config = dict(
    model='image inpainting model',
    dataset='renderings of 100 made-up gadgets, each built of a few solids, in any pose',
    train_examples=195000,
    image_size=32,
    crop_scale_min=0.8,
    horizontal_flip=False,
    task='inpainting',
    loss='l1',
    arch='edsr',
    norm='none',
    activation='leaky_relu',
    padding_mode='reflect',
    depths=[16],
    kernel_size=3,
    stem='deep',
    widths=[96],
    residual_scale=0.2,
    init='kaiming_normal',
    residual_init='none',
    optimizer='soap',
    beta2=0.95,
    lr=0.0025,
    beta1=0.9,
    shampoo_beta=0.95,
    eps=1e-08,
    precondition_frequency=20,
    max_precond_dim=1536,
    merge_dims=True,
    one_sided=False,
    adamw_lr_other_params=0.0019,
    grad_clip=5.0,
    steps=24000,
    batch_size=64,
    epochs=7.9,
    lr_schedule='wsd',
    decay_fraction=0.4,
    final_lr_fraction=0,
    warmup_steps=720,
    weight_decay=0.2,
    adamw_weight_decay_other_params=0.05,
)
Rows from block 9, named by matrix and row number. Rows with one number belong to one channel. Each number is 128 + 24 x the weight over its row's rms, rounded and kept within 0 to 255. All counts start at 0. After the name is the row's rms in percent of the matrix's.
# convs0: first 3x3 conv (model.blocks.9.convs.0.weight, 96x96x3x3), inputs 49-55, a 3x3 kernel for each
# convs1: second 3x3 conv (model.blocks.9.convs.1.weight, 96x96x3x3, transposed), outputs 49-55, a 3x3 kernel for each
convs0.31 102 [130 122 114 108 132 104 119 111 120 120 115 131  89 106 124 124 158 102 123 103 124  98 165 148 160 109 123 143 189 150 147 123 169 127 140 164 127 133 126 138 152 155 149 157 131 119 129 149 131 123 148 105 115 145 101 109 140  80 157 151 131 164 167]
convs1.31 094 [132 146 189 157 168 141 126 128 143 173 152 120 143 140 176 134 142 145 167 125 105 196  85 131 205 126 108 134 127 111  92 118 146 116 128 143 114  92 125 121  54 146 128 107 119 126 132 120 106 138 119 146 126 127  98 132 100  95 124 174 152 107 137]
convs0.32 115 [108 134 146 120 158 110 155 153 125 128 144 151  98 149 141 135 150  97 108  97 178 139 120 142 120 142 137  95 169 164 123 225 114 108 139 139 123 114 139  90  91 152 109 115 110 129 118 149 141 130 135 109 125 115 133 103 133  94 106 125 123 168 113]
convs1.32 109 [131 111 168 136 133 110 124  74 127 121 130 140 131 120 135 106 131 119 127 124 113 162  93 122 138 122 157  72 101 207  92 116 178 146  91 133 143 112 125 159 133 115 137 117 109 162 127 131 140 115 153 119 111 104  95  92 158 117  86 166 158 112 119]
convs0.33 069 [135 122  46 145 120 130 111 114 114 130 119 113 120 121  90 161 141 119  95 125  90 131 122 132 101 108 133 109 109 110 116 122 121  98 123 159 158 133 145 102 125 115 121  85  69 117 190 128 131 127 148 109 123 159 103 107 123 103 126 138 131  99 132]
convs1.33 082 [140 160 131 154 114  91 121  99  80 138 142 119 120 119 135 130 138 142  95 135 137 116 116 132 118 104 130 109 124 122 107 134 151 148 141 119 116 196 129 158 161 168 112 123 140 130 110 143  98 124 138 160 150 141 150 163 101 114 124  97 142  94 121]
convs0.34 101 [159 140 113 154 127 125  85 138 117 126 134 120 178 178 166  83 102 121 164 129 160 129 155 140 127 110 124 118 127 109 130 121 128 184 134 136 114 136 158 134 119 146 107 104 114 123 148 151  97 108 129 141 105 114 112 136 121  84 145 147 164 137 116]
convs1.34 093 [103 114 139 104  99 123 166 159 107 142 109 114 132  94  88 123 107 140  97 131 135 127 211 154 168 117 126 205 198 152 160 142 106 160  97 124 118 123 143 157 101  81 135 139 115 144 130 144 138 132 130 115 104 122 156 196 103 175  89 146 143 129 122]
convs0.35 093 [122 179 132 136 132 122  97 123 157  80 114 138 107 176 133 120 108 134 117 141 163 141 122 108 123 148 158  98 117 119 131 137 136 131  79 107 117 143 157 108 165 164 118  84 125 100  66 106 129 189 159 173 148 116  97 107 130 137 160 146 137 114 169]
convs1.35 102 [115 163 123 148 132 148  88  98 160 126 149 129 146  98 141 103 141 154 115 115 146 154 151 102 118 139 147 126 133 137 143  98 128 106 135 158 132 162 133 117  92 120 125 105 130 154  76  86 108  73 149 141 176 133  89 159 116 122  86 124 136 122 115]
convs0.36 112 [131 109 125 114 148 154 100 145 106 111 131 114 127  89 115 131 144 129 115 128 143 116 103 110 159 118 146 123  96 120  91 100 147 140 150 128 138 132 132 110 163 160 146 140 124 177 152 134 113 113  93 114 155 137 117 132 132 145  90 158 106 154 115]
convs1.36 106 [110 107 137 121 137 163 129 177 127 124 118 110 138 128 122 114 119 128 125 150 112  95 143 177  94  98 160 121 134 127 113  99 126 114 147 133 128 144 135 108 106 142 119 123 133 126  43 139 117  20 127 119 128 106 139 137 156 125 132 152 107 120 143]
convs0.37 104 [146 152 136 100 123 128 131 158 126 115 108 139 114 130 129 114 121 154 129  98 111 198 110  91 161 163 119 125  91 112 140 140 140 167 125 160 149  85 130 141 131 128 135 155 117 107 134 113 105 124 148 132 116 104 121 134 164 153 133 154 147 180 116]
convs1.37 110 [141 129  92 125 132 142 137 116 140  87  89 147 150 138 154 167 157  99 190 171  99 210 160  87 186  87 138  67 161 176 132 161 151 129 184 145 135 126 122 119 120 139 134 135 124 146 108 114 109 163 149 127 125 119 154 141  67  92  86  78 113 126 132]
convs0.38 107 [103 121 144 141 112 155 158 141 179  57 118 107  88 135 136  99 138 142  96 114 105 113 130 114 118  99 105  93 105 127 128  77 108 100  98 111 143 147 113 152 127 133  85 119 135  93 107 119 121 171 134 137 154 181 111  75 153 108 167 156 114 176 182]
convs1.38 113 [ 76 161 166 106 167 128 121 127 183  78 135 159 137 100 129 109  94 146 119 184 129 122  94 117 109 111 103 158 133 157 146 141  88 131 118  65 121 105 141 114 151  93 124 113 143 107 129 151 113  86 115 137 111 145  90  90 129 120 114 114 113 159 130]
convs0.39 088 [134 175 128  88 100 130 135 146 150 109 102 130 123 118 122 123 165 159 128 163 147 134 129 170 150 114 126 137 119 129 112 114 130 130 161 120 102 131 126 138 118 132 125 168 129 108 154 132 144 122 149 124 125 101 127 109 138 142 171 178 103 151 145]
convs1.39 099 [120  86 102 109 168 142 139 100 119  97 130 115 113 131 144 126 130 119 118 132  90  84  73 128 148 110 131 112  99 112 114 146 160 142 127  86 163  83 120 138 159 133 121 127 136 108 130 137 105 160 138  97 145 138 108 138 121  80 101 162 125 126 143]
convs0.40 112 [152 126 149 141 147 147 114 145 132  81 113 144 107 123 159 102 161 116  81 169 129  88 162 146  80 133 123 157 122 127 127 111 118 134 132 127 149 122 115 121 157 139 146 115 134 123 137 126 147 128 154 139 122 106 132 159 129 142 133  96 106 116 105]
convs1.40 114 [115 144 125 131 119 122 134 124 126 121 159 124 115 136 134  97 125 176 133 158 114 180 141 147 139 142 122  92 109  85 111  78 125 136 136  81 137 123 139 121 135  91 125 126 138 124 122 131 187 132 118 129 132 126 167 111 144 178 133 116 143 109 117]
convs0.41 101 [107 110 126 109  91 101 130 113 126 113 125 133 152 120 160 136 146 167 165 183 139 146 196 107 115 116 123 185 121 148 143 114 126 127 129  91 140 127 182 145 150 134 135 147 109 118 122  99 112  85 110 168 135 125 129 126 143 137 187 151 167 144 135]
convs1.41 107 [124 131 162 140 155 149 138 122 143 101 151 116  89 141  96 109 102 122 180 193 142 180 111 162 110 130 108 184 124  91 151  78 113 117 118  78 142 131 137 115 147 124 117 141 111 103  98 135 107 139 120 123 134 124 191 167 137 131 106  78 116 107 108]
convs0.42 079 [136 147 141 145 168 177  91 103  61 133 148 111 108  88 107 131 132 134 181 117  92 151 125 121 140 163 136 130 106 123 108  90 103 133 136 173 120 103 112 173 203 150 111 120 118 119 135 149 142 106  54 139 113 148 120 129  99 116 100 147 143 116 149]
convs1.42 081 [133 123 182 135 149 102 158 125  90 107 152 124 125 161 143 120  88 134 192 122 110 195 119  85 127 157 114  97 101 134 121 126 124 100 160 142 122 129 102 144  61 149 149 125 113 106 134 142 125 114 152 117 109 138 118 143 105 124 125 117 131 110 150]
convs0.43 091 [120 107 121 152 134 129 111 150 137 109 116 142 146  94 141 111 136 145 126 102 156 148 130 209 126 106 161  80 106 101 155 144 130 195 152 111 134 123 168 122 104 151 146 111 116 133 114 136 152 145 100 152 137 135 141 154 120 136 177  61 118  96 121]
convs1.43 095 [119 114  96 118  90 137 147 126 120 111 100  87 155 178  96 130 127 149 154 135 131 136 118 177 129 166 139  80 100 153 123 163 152 124 108 136 117 119 104 153 160 130  92 129 147 134 127 127 132  87 135 121 147 113 148 146 116  88 152 114 143 113 124]
convs0.44 077 [123 111 101 132 108 117 138 153 160  97 137 118 105 139 122 113 104  85  72 118 116 150 128 132 107 114 146 177 125  92 171 119  98 106 126 120 126 119 107 142 139 115 142 107 147 114 125 150 136 177 158 126 186 125 144 113  89 115 121  55 126  93 159]
convs1.44 087 [133 116  76 144 107 135 138 141 114  88 111 146 115 172 145 148 132 136 120 123 153 106 107  98 105 145 185 154 134 154 139 122  89 108 124 129 120  95 153 128  86 139 115 125 137 130 146 132 103 148 123 142  93 159  97 132 131 126 141 145 142 151  65]
convs0.45 107 [126 159 108 137 117 114 152 141 125 132 139 151 174 185 123 127 125 123 140 141 134 148 106 108 149 153  96 121 144 143 120 160 150 122 108 103 161 118 116 146 217 148 159 135 141 144 118  85 170 198 133 113 125 151 136 112 116 111 129  94 107 147 163]
convs1.45 096 [136 119 110 115 120  87 113  96 111 141  93 125 146  68 120 106 155 139 134  96  90  91 131 118 119 144 113 154 133 123 116 112 157 113 150 108 141 133  82 128  65 104 124 117 102  89 163 122 149  61 111 153  86 118 127 140 144 142 127 123 156 139 145]
convs0.46 084 [138 155 122 116 102 126 119 134 113 120 156 129 126 114 141 133 133 104 174 115 149 147 104  45 165 146 160 124 132 126 111 174 163 137 104 143 106 186 107 160 125 142 115 155 144 137 107 112 131 176 107  97 117 169 126 164  96 115 130 154 118 155 106]
convs1.46 077 [131 166 120 139 124 129 112 102 102 124 145 149 127 118 150 176 123 102 132 145 129 135 135  96 115  82  72 131  99 152 157 123 130  93 142 129 165 116 128  80 101 139 122 129 142 170 119 155 103 134 105 120 112 117 141 143  85 121 114 112 145 107 161]
convs0.47 080 [ 87  85 147 140 145 123 155 127 117 133 131 109 145 109 101 111 142 100  91 137  81 107  91 133  94 141 111 113 102 122 128 204 159 152 139 144 108  98 120 105 110 122 125 119 162 104 112 191 135 139  76 130 134 126  84 141 113 174  92 124 102 146 117]
convs1.47 086 [141 149  98 163 101 165 129 179 126 155 120 133 152 143 126 123 160 135 100 123  41 123 138 100 123 116 153 155  94 108 129 108 142 104 121 144 106 101 122 114 125 133 137 161 107 137  98 117  69 146 113 108 143 150 112 127 168 103 119  81 146 160 116]
convs0.48 072 [150 128 104 150 118 117 137 147 127 107 125 100 109  98 160 125 180  87 121 141 119  97 120 116 131 158 136 173 163 105 149 102 128 110 139  98 144 128 101  73  89 129  78  89 126 132 157 136 130 109 146 127 143 137 107 123 146  59  91 123 137 120 134]
convs1.48 073 [101 104 147 127 128 114 115 147 115 132  90 124 157 140 105 144 141 147 145 126 168 132  92 187 117 134 118  82 123 103 158 141 114 123 100 115 107 130 144 132 169 148 130 104 118 118  89 124  74 154 145 122 134  94 141 164 117 125 154 211 143 104 116]
convs0.49 100 [122 108 128 135 102 109 143 137  88 124 111 138 143 124 107 172 124  91 126 118 118 118 139 149 132 111  98 105  91 136 121 136 133 110 135 193 109 133 123 134 122 127 113  88 158 139 114 159 109 132  94 134 147 124 129 160 147 134 142 124 124 109 125]
convs1.49 108 [142 126 112 139 119 114 132 144 109 134 120 112 113 124 138 110  57  84 148 144 148 107 110 128 116 143 113 114 141 162 142 157 169 123 122 131 114 130 101 152 122 139 139 110 143 137 143 173 115 166 144 148 112 108 125 124 139 111 139 114 137 146 124]
convs0.50 096 [116 101 130 138 152 129 114 111 141 114 110 106 151 124  96 104 142 144 166 146 137 131 131 153 138 129 105 106 114 128 106 105 124 109 108 131  98 216 129 114 125 172 120 106 129 105  69 231 133 135 141 137 119  68  95 109  86 159  95 121 108 139 152]
convs1.50 096 [141 146 134 133 123 109 130 122 147 102 161 100 138  58 140 125 167 108 153 125 117 118 128 117 122 124  94  83 107 105 103 159  98 111 127 140 141  83 147 146 181 115 109 188  97 108 118 109  93 117 148 241  86  98 130 135  91 120 116 135 109 122 137]
convs0.51 078 [117 128 129 124 132 132 138 124 143 137 145 132 112 105 121 121 132 130 111 126 117 149 131 116 131 118 118 132 117 101 121 115 100 163 185 179 138 132 134 150 137 106 135 132 141 114 147 159 136 173 111 141 118 132 108 131 111 130 110 107 129 146 126]
convs1.51 094 [107 123 136 104 133  91 141 118 132 139 136  90  93 131 100 119 113 139 133 129 118 179 159 124  86 130 113  68 115 115 128 153 137 139 146 109 143 123 125 129 133 139 138 107 111 146 121 132 119 108 124  81  92 133 157 133  77 120 122 148 127 119  89]
convs0.52 093 [119  97  81 141  93 109 141 116 110 114 138 129 118 137 119 121 126 165 150  97 140  78 151  94  93 141 117 103 147 137 130 117 140 144 127  95 115 112 115 134 165 137  93 158 113 107 159 106 135  67 146 143 149 129 100 124 119 105 135  80 122 106 161]
convs1.52 088 [125 130 123 113 123 122 119 114 106 109 142 159  91 129 149 140 160 112 134 159 129  57 110 157 103 160 153 143 170 113 166 105 154 156 124  88 136  81 163 134 116 111 133 119 117 102 119 150 218  61  97 148 131 127 141 174 138 123 106 120  70 150 160]
convs0.53 098 [134 139 115 122 136 123 168 133 129 117 147 108 113 146 127 145 128 114 122 138  94 121 176  96 103 128 116 151 144 155 148 143 166 163 144 130 167 110 104 133 103 134 140 155 134 156 144  84 131 144 156 124 122 141 169 136 156 124  88  90 126 113  84]
convs1.53 096 [150 122 136 100 137 107 133 146 118  91 170 133 118  91 103 136 152 119 143 212 190 147 116 120 150 115 126  96  76 117 136  87  98 111 165 104 105 148 140 102 140 158 133 130 112  92 100 122 166 122 106 128 133 128 139 117 111 120 143 128 115 137 123]
convs0.54 118 [ 96 134 114 134  96 128 127 142 128 192 163 131 114 131 127  75  84  61 162 123 136 165 121 139 131 134  98 226 193 195 141 142 126  79  95 103 131 111 127 138 113 129 142 115 136 162 164 136 131 134 121 102 101  82 195 120 144 144 136 115  91 126 113]
convs1.54 117 [134 100  95 167 103 112 116 118 121 178 167 162 155 138 129 145 126  99 124 114 116 124 119 129 143 150 123 191 207 206 132 166 208 143 141 180 106 117 145 128 132 159 117 102  93 165 152 143 147 131 114 136 143 111 158 117 132 132 139 158 111 113  82]
convs0.55 095 [112 105 105 135 128 109 144 135 141 145 134  86 123 132 119 119 111 116 130 146 145 108 118 140 109 123 153 130 110 117 158 159 127 139 106 123 113 153 151 100 101 104 145 113 138 124 138  76 129 123 125 144 152 142 116 140  85 116  47 110 125 123 118]
convs1.55 102 [129 140 110 127 130 115 145 138 125 121 139 129 134 136 100 152  95 129  79 163 174 139 155 113 104 106 132 114 101 125 115 137 136 139 179 157 107 159 107 107 147 177 116 140 136 122 107 137 126 125 111 122  99 109 104 146 141 135 171 140 131 117 128]
convs0.56 110 [110 147 127 151 144 122 124 139 132 130 125 138  86 142 119 131 133 140 149 146 146 129 156 146 155  98 172 151 136 114 111 105 149 161 147 122 141 105 122 156 108 129 125  84 154 105 120 143  95 204 150 124 122 121 124  89 133 146  93 122 135 145 117]
convs1.56 101 [135  80 115 118  99 108 124 130 137 127 123 105 143 116 150 134 129 104  95 155 127 123  91 152  69 128 141 104 107 160  93 150 131 101 114 110 101 139 141 124 150 132 123 135 124 130 143  91  97  91 137 125 150 133 109 105 125 110 201 120 136 119 120]
convs0.57 074 [111 111 133 108 128  99 130 124 127 150 163 163 118 119 123 147 104 165 147 153 125 113 137 135 139 138 148 144 125 114 126 149 134  90  96 100 143 119 123 137 138 106 141 122 136  86 137 124 134 118 149  98  97  96 155 117 101 153 112 106 117 115 145]
convs1.57 083 [ 98  96 160 114 120 152 118 115 140  79 137 137 124 121 153 127 141 155 146 124 157  76 137 155 116 114 141 159  96 122 139 124 124 107 141 125 109 163 110 141 142  86 115 159 111 131 126 122 133 146 116  96 139 138 109 123 140 136 155 114 123 172 132]
convs0.58 076 [154 144 182  67 129 118 127 144 108 116 123 138 138  97 118 111 107 136 141 145 113 130 101 107 119 135 165  99 113  92 130 110 131 168 131 208 185 134 169 121 177 171 125 125 135 139 122 138 122 141 147 113  91 122 129 122 160 140 134 142  84 133 122]
convs1.58 082 [114 104 137 111 112 135 132 128 113 150 149 156 135 111 116 120 144 122 110 148 140 141 105 131 126 112 159 111  89 106 128 133 135 145 158 130 100 148 148  91 103 117  98 134 125 135 134 102 121  71 120 115 105 129 128 107 111 144 101 133  50 172 121]
convs0.59 117 [148 141 119 138 112 161 124 139 147 120 133 115 111 144 128 135 167 132 143 135 149 141 130 130 119 149 139 157 117 141  93 116 136 132 103 140 147  88 106 110 152 121 121 112  85 129  69 152 142 228 114 103 105 129  95 178 132 128 165 125 147 123  97]
convs1.59 117 [122 112 131 112 119  83 161 125 109 130 101 103 127 125 141 127 116 133 127 126 139 127 122 134 132 147 120 136 138 150 131 110 115 151 125 114 116 144 133 115 135 148 125 143  79 115 169 142 159  68 102 115 168 112 166 115 128 140  84 153 127  59 185]
convs0.60 105 [136 152 135 120 134 102  87 136 103 132  73 138 137 150 138 133 150 119 178 102  95 166 115 159 179 127 129 109  86 129 114 156 170 125 162 183 117 118 120 172 116 114 136 155 139 129 100 158 138 105 136 125 120 127 138 149 125 102 135 172 135  99 120]
convs1.60 106 [141 145 130 147 115 119 136 135 151 131 171 129 107  88 139 106 117 125 134 146  85 138 124 100 128 104 149 129 134 149 114 139 138  51 184 132 112 114 113 132 105 131 132 139 148 139 127 135 131 128 136 116 109 103 142 112 104  83 100 144 139  91  99]
convs0.61 103 [176 162 102 139 137  99 153 137  97 125 106 140 138 109 131  94 139 121 140 111 152 102 138 116 100 101 136 127 139 142 127 105 148 145 129 132 150 114 143 116 126 126 152 117 136 125 136 102 118 154 116 157 165 117 119 160 122 158 174  65 138 177  87]
convs1.61 110 [129 105 105 138 122  91 164 142 134 129 130 159 132 131 159 126 153 151 129 174 142 148 137 112 131 134 142 135 177 153 141 141 120 129 128 139 122 120 141 131 114 181 151 112 120 147 133 174 127 148 130 141 111 128 123  88 109 123 111  84 149  84 178]
convs0.62 104 [123 117 115 107 143 128 141 128 144 137 131 113 148 123  74 135 117 148 131  90 110 163 118 133 120  99 111 104 146 140 117 146 128  83 101 155 147 116 116 129 115 134 128 154 136 155 139 114 163 144 119 120 116 159 134 137 130 138 136 169 141 139 125]
convs1.62 107 [124 125 116 101  89 145 127  98 133 121 132 117 121 133 103 128 107 151 121 129 145 145 155 127  91 134 139 161 175 160 125 176  77  84 113 158 116 112 119 121 109 120 107 144 119 131 145 128 106 149 159 141 118 136 123 102 117 106 145  97 134 123 108]
convs0.63 144 [128 140 137 137 114 107 121 145 174 115 110 170 123 123 130 137 144 137 159 114 109 123 132 150 123 108 106 117 107 106 135 137 167 161 158 121  99 112 104 131 100 106 117 146 150 138 113 100 135  99 147 147 178 154 141 124 127  76 110 144 145  98  99]
convs1.63 124 [118 166 175 112 149 156 137 153 153 154 118 127 123 118 116 134  70 136 127 179 108 119 179 120 155 111 104 154 144 139 153 160 111 162 137 102 137 137 147 130  98 129 148 151 154 135 127  97  90  62  94 126 139 109 158 148 148 178 156  95 147  96 149]
convs0.64 108 [116  80 135 114 111 129 139 160 122 115 150 119 121 124 125 109 115 104 101 109 135  79 124 120 130 149  97  90 124 105 137 108 120 198 115 141 132 114 145 109 124 150 122 115 113 145 107 115 137 137 108 126 116 133 132 133 136 105 153 106 117 171 104]
convs1.64 117 [138 143 155 122 128 132 100 120 196 102 136 135 139 115 155 182 123 137 130 156 121 123 163 164 128 106 112 141 162 112 119 120 114 156 119 116 113 132 133 131 132 163 125 133 123 124 138 136 133 115 146 122 121 137 123 158 119  96 121 115 137 109 151]
convs0.65 100 [135 106 138 145 154 123 146 123 124 142 177 106 136 164 138 148 149 120 142 118 101 113  89 124 133 112 104 149 163 145 104 107 143 142  48 105 136 110 118 109 121 100 110 125 113 174 148  89 145 119 100 138 138  91 121 137 105 111 121 109  81 143 104]
convs1.65 101 [122 105 125 145 143 146 140 133 125 129 138  86 128 113 127 109 107  92 112 148  59 147 125  62 138 120 112 175 148 127 136 156 124 117 147 102 128 138 148 111 138 149 156 137 113 127 123 151 115 126 158 121 128 137 124 165 142 145 149 181 102  95 156]
convs0.66 091 [128 130  87 116 138  97  83 146 129 163 122 103 125 114 127 100 127 150 205 123 120 174 110  76 113 137 128  90 133  91 116 127 168 161 116 109  80 144 125 138 105 122 191 164 128 131 114 134 147 126 125 122 172  95 150 150 145 120 126  99  84 132 108]
convs1.66 095 [110 111 103 113  98 118 163 104 126 144 120 134 140 176 137  97 110 100 125 138 123 123 155 137 116 137  81 133 110 123 139 130 113 171 121 152 137 112 121 127 129 147 136 136 100 127 153 143 120 181 143 149 128 139 178 153 152 129 114 164 121 115 138]
convs0.67 093 [134 119 100 124 109 130 150 152 148 152 131 104 104 147 129 175 100 123 120 154 142 105 197 144 111  79 152 157 113 111 156 132 159 145 150 108 129  86 104 143 134 111 136 174 102 144 145 138 166 148 116 141 133  72 128 126 139 125 140  67 155 105 124]
convs1.67 095 [151  82 128 120 146 131 132 150 142 128 157  89 151  85 105 100 138 151  94 166 109 141 101 111 138 112 119 167 137  85 113 134 120 135 137 112 147 124 115 143  95 108 130 176 124 140 111 132 131  98 119 116 114 132 136 168 111 166 104 153  97 142 125]
convs0.68 094 [ 98 159 124 120 132 122 115 122 135 135 163 101  91 120 134 103  96 142 110 131 130  98 153 115 136 146 133 169 134 169 148 114 128 126 106 114 109 117 142 152 144 116 129  94 153 105 129 162 118 144 127 118 176 118 124 101 143 143 140 107 132 129 126]
convs1.68 087 [156  78 129 101 111 127 130 100 126 136 134 145 132 144 122 156 105 118 127 161 144 150 122 139 128 123 160 157 113 119 129 145 122 129 153 113 140 144 140 113 140 125 120  89 138 103 122 134 144  95 157  97 138 126 123 129  93 115 157 141  86 112 111]
convs0.69 103 [145 111 108 117  83 132 124 171 149 125 116 154 107 104 122  96 130 153 100 148 160  94 138 103 122  68  96 106 103  92 163 178 123 120 141 135 165 166 129 130  96 113 139 113 121 101 106  78 112 151 130 110  85 123 153 163 149 144 124 124 131 125 122]
convs1.69 105 [145 142 133 125 154 127 145 122  82 133 148 136 135 172 179 121 116 125 147 139 114 141 111 178  82 136 164 142 150 139 159 113 100 155 123 116 120 118 122 156 162 107 120 109 103 143 155 125 147 130 126 102 136 139 105 100 127  88 142 102 123 124  80]
convs0.70 091 [114 114 155  89 135 102 118  89 105 115 116 114  69 120 109 101 120 113 129 162 137 121 117 130 143 162 144 159 133 129 164 137 143 142 164 133 140 126  80 162 133 156 174 158 183 100  90 186 140  98 104 109 138 143 128  88 110  72 126 122 105  97  25]
convs1.70 088 [140 113  93 126 148  93 111  87 133 115 128 148 119 138 148 126 136 107  95 155 106 113 131 110 109 144 193 110 114 149 130 118 141 122 187 160 124  95 138 117 114 123 148 126 122  82 145 133 141 136 130 110 151 148 147 145 133 135 134 176 134  88 153]
convs0.71 094 [159 146 146 141 115 116 120 115 121 125 168 130 131 129 107 168 140 128 125 126 169 126 139 123 111 107 124  83 166 122  96 140 187  97 131 246 135 109  99 120 111 142 146 103 114 152 179 105 146 108 125 149 109 112 115 139 131 135 123 119 110 112 102]
convs1.71 104 [106 158 114 139 118 113  93 104  78 143 122 161 115 146 151 106 130  77 108 134 134 110 141 151 157  88 108  58 136 195  88 126 139  90 128 139 115 134 119 116 119 115 153 129 151 131 123 128 156 133 133 122 140  71 127  93 106 133 117 126 151 137 123]
convs0.72 102 [138 104 115 134 171  98 144 141 124 107 122 132 162 144 134 123 106 130 117 109 125 124 188 198 145 136 131 116 102  99 129 140 144 155  95 134 127 122 146 172 160 115 120 143 111 152  97  93 140 159 116 157 138 117 137 159  96 108 134 162 139 124 128]
convs1.72 100 [140 138  90 115 131 109 112 113 132 123 142 115 119 110 170 146 136 146 127 153 131 117 159  92 133  78 117 158 115 124 102 118 124 154 149 133 131 113 139 129 104 117 126 130 127 103 153 138 127  94 125 137 118 115 114 155  94 138 126 132 122 152 113]
convs0.73 113 [106 154 127  98 135 120 138  75 137 175 137 123 146 124 107 140 118 102 141 164 142 121 137 119 135 204 162 108 105 106 113 168  95 120 159 125 134 164 142 109 153 118 106 149 144 140 111 111 141 126  92 125 126 124 134 146 105 160 128 168 119 150 132]
convs1.73 105 [116 115 115  92 111 137 133 114 125 148 146 141 151 121 136 147 123  95  45 116 128  67 180 117 105 115  87 136 118 109 166 156 117 168 147 135 121 149 154 118 118 134 141 144 126 154 143 145 131 134 122 133 125 101 126 145 129 117 133 129  85 122 126]
convs0.74 098 [129 125 126 118 130 146 105 108 149 137 115 116  80 139 102 119 109 116 101 119 113  81 106 146 124 105  84 149 118 121 122  97 114 111 149 119 166 165 141 142 161 145 158 118 115 126 136 124 124 140 123 135  92  59 140 113 113 128 144  99 119 143 165]
convs1.74 094 [125 148 118  87 102 137 101 128 125 143 159 127 152 127 132 140 118 131 162 141  98 169 151 148 107 162 159 144 119 168 137  82 140 135 118 101 128 106 107 113 130 125 122 111 140 126 157 108 137 111 118 149 139 100 100 100 128 171 116 153 151 179 115]
convs0.75 082 [139 108 142 123 101 123  87  53  98 101 118 139 107 129 115 110 125 144  89 127 123  71  97 120  92 131 112 123 138  86 106 163  87 135 132 136 119 161 123 106 127 110 117 150 129 153 173 134 132 125 127 114 113  85  91 111 111  76 122 107 106 123 112]
convs1.75 094 [141 144 128 131  80 130  76 152 142 111 120 116 144 134 111  91 110 116 119  80 134 104 114 158 118 147 105 110  73  89 162 158  82 137 121 130 120 117 146 106 111 129 144 119 139 139 108 124 127 166 140  99 125 160  96 121 132 123 112 145 103 136 110]
convs0.76 098 [139 103 107 124 121 118 147 136 120  73 138 145  94 124 134 114 119 146 132 116  88 141 153 136 139 101  95 117 116 132 105 134 153 152 150 129 128 122 133 118 132 143 141 141 130 100 112 117  89  97 131  73 111 150 121 121 132  90  60  98 108 101  86]
convs1.76 107 [153 108  91 131 113 143 168 162 124 124 103 139 136 115 124 125 122 134 146 135 132 149  99 144 152 163 156 111 108  86  84 135 147 131 155 155 141 174 136 104 159 149 144 131 132  67 149 138 110 156 149 121 114 130 126 161 159 126 148 122 100 131 127]
convs0.77 100 [116 100 105 134  52  92 123 159 126 139 155 132 164 120  94 124 140  90 141 172 174 135 127 117  81 117 170 143 120 136 153 128 121  69 134 154 125 133 133 139 114 138 100 117 140 124 118 130 125 149 144 148 145 141  92 147 137 134 116 130 126 103  72]
convs1.77 097 [143 126 149 149 166 142 135 169 142 128 127 125 118 154 110 122 134 154 126 124 139 125  98 100  96  97  96 146 101 153 129 115 111  96 154  83 134 127 163 134 104 134 113 130 117 131  89 135  91 100 146 125 139 123 136 140 124 128 131 163 143 149 149]
convs0.78 122 [138 110 117 156  96 170  95  65  81 138 116 124  97 128 127 150  97 123 160  93 109 176 189 156 190  68 178 113 155 137 120  80 127 111 125 153 150 170 131 113 166 129 124 123 129 150 146 118 144 134 110 120 175 161 168 114  97 139 150 136 122 113  99]
convs1.78 103 [ 89 131 134 149 120 114 144 146  87 125 133 136 123 127 127  90 149 140 135 113  68 165  91  94 146 146 101  97 156 116 114 152 133 117 137 136 136 120 123 116 125 148 119 119 105  98 119 123 132 102 119 125 109 112 147  95 110 119 128 155 169 117 105]
convs0.79 098 [109 148 127 121  97 127 125 139 110 120 104 132 123 124 123 148 182 124 103 172 112 105 112 148  84 146 136 125 125 116 128 112 131 104  68 100 131 132 148 112  79 160 115  98 153 135 140 131 134 129 149 140 142 173 155 131 130 139 169 146 145  95 139]
convs1.79 094 [168 128  92 134 176 107 131 115 149 135 103 126 101 128 114 119  90 125 133 137 177 100 139 123 125 137 157 138 175 150 129 122 145 158 135 112 149 121 146 122 155 143 132 139 173 125 106 131 136  90 144 109 140 114  89 126 176 109 105 117 121 107 157]
convs0.80 078 [133 116 153 155 112 145 114 131 122 110 135 117 121 118 156 127 129 158 113  75 103 122 140 129 130 158 102  95 116 138 141 132 130 139 155 134 128 147  99  89 135 133 111 122 132 141 133 135 140 152 143 142 141 138 167  99 139  89 169  78 150  95 134]
convs1.80 075 [159 139 112 120  83 152  93 128 144 105 153 157 108 121 120 128 133 164 160 119 109 107 100 156 177 135 145 129 109 131 135 144 104 172 150 109 149 122  99 110 181 128 153 129 127 132 125 115 131 100 114 119  98 125 121 127 125 105 163 128 169 101  95]
convs0.81 106 [158 123 108 125 105 119 140 124 110 104 106 130 133 159 107 172 137 123 147 120 112 164  86 149 173 136 102  72  97 127 112  98 122 117 123 160 118 136 125 101 130 130 133 150 130 122  79 112 137 153 131 136 122 121 144  91  71 128 119 132 174 134 148]
convs1.81 108 [127 122 133 156 128 130 133 120 108 127 134 136 122 122 147 135 132 142 116 136 118 118 169 117 141 188 117 104  72 155 115 129 147  99 173 183 148  96 110 151 135 164 138 104 134 124 153 151 142 163  98 153 113 137 120 156 110 125 137 129 162 121 109]
convs0.82 072 [ 91 115 119 125 116  98 107  88 101 104 114 140  56 109 110 116 120 109  97 165 139 139 124 106 126  88 105 113 119 146 120 142  96 126 103 146 150 150  94 107  90 164 110 108 115 138 130 138 134  56 156  83 139 142 119  62 124  91  63 116 122 120 138]
convs1.82 081 [174 163 145 123 118 117 130 131 103 177 123 144 134 107 147  98 107 155 165 167 146 127 136 139 147 122  83  95 150 122 130 124 139 121 108 161 132 132 144 151 135 119 133 131 113  97  99  99 142  87 135  78 176  83 130 104 139 108 166 139  91 131 124]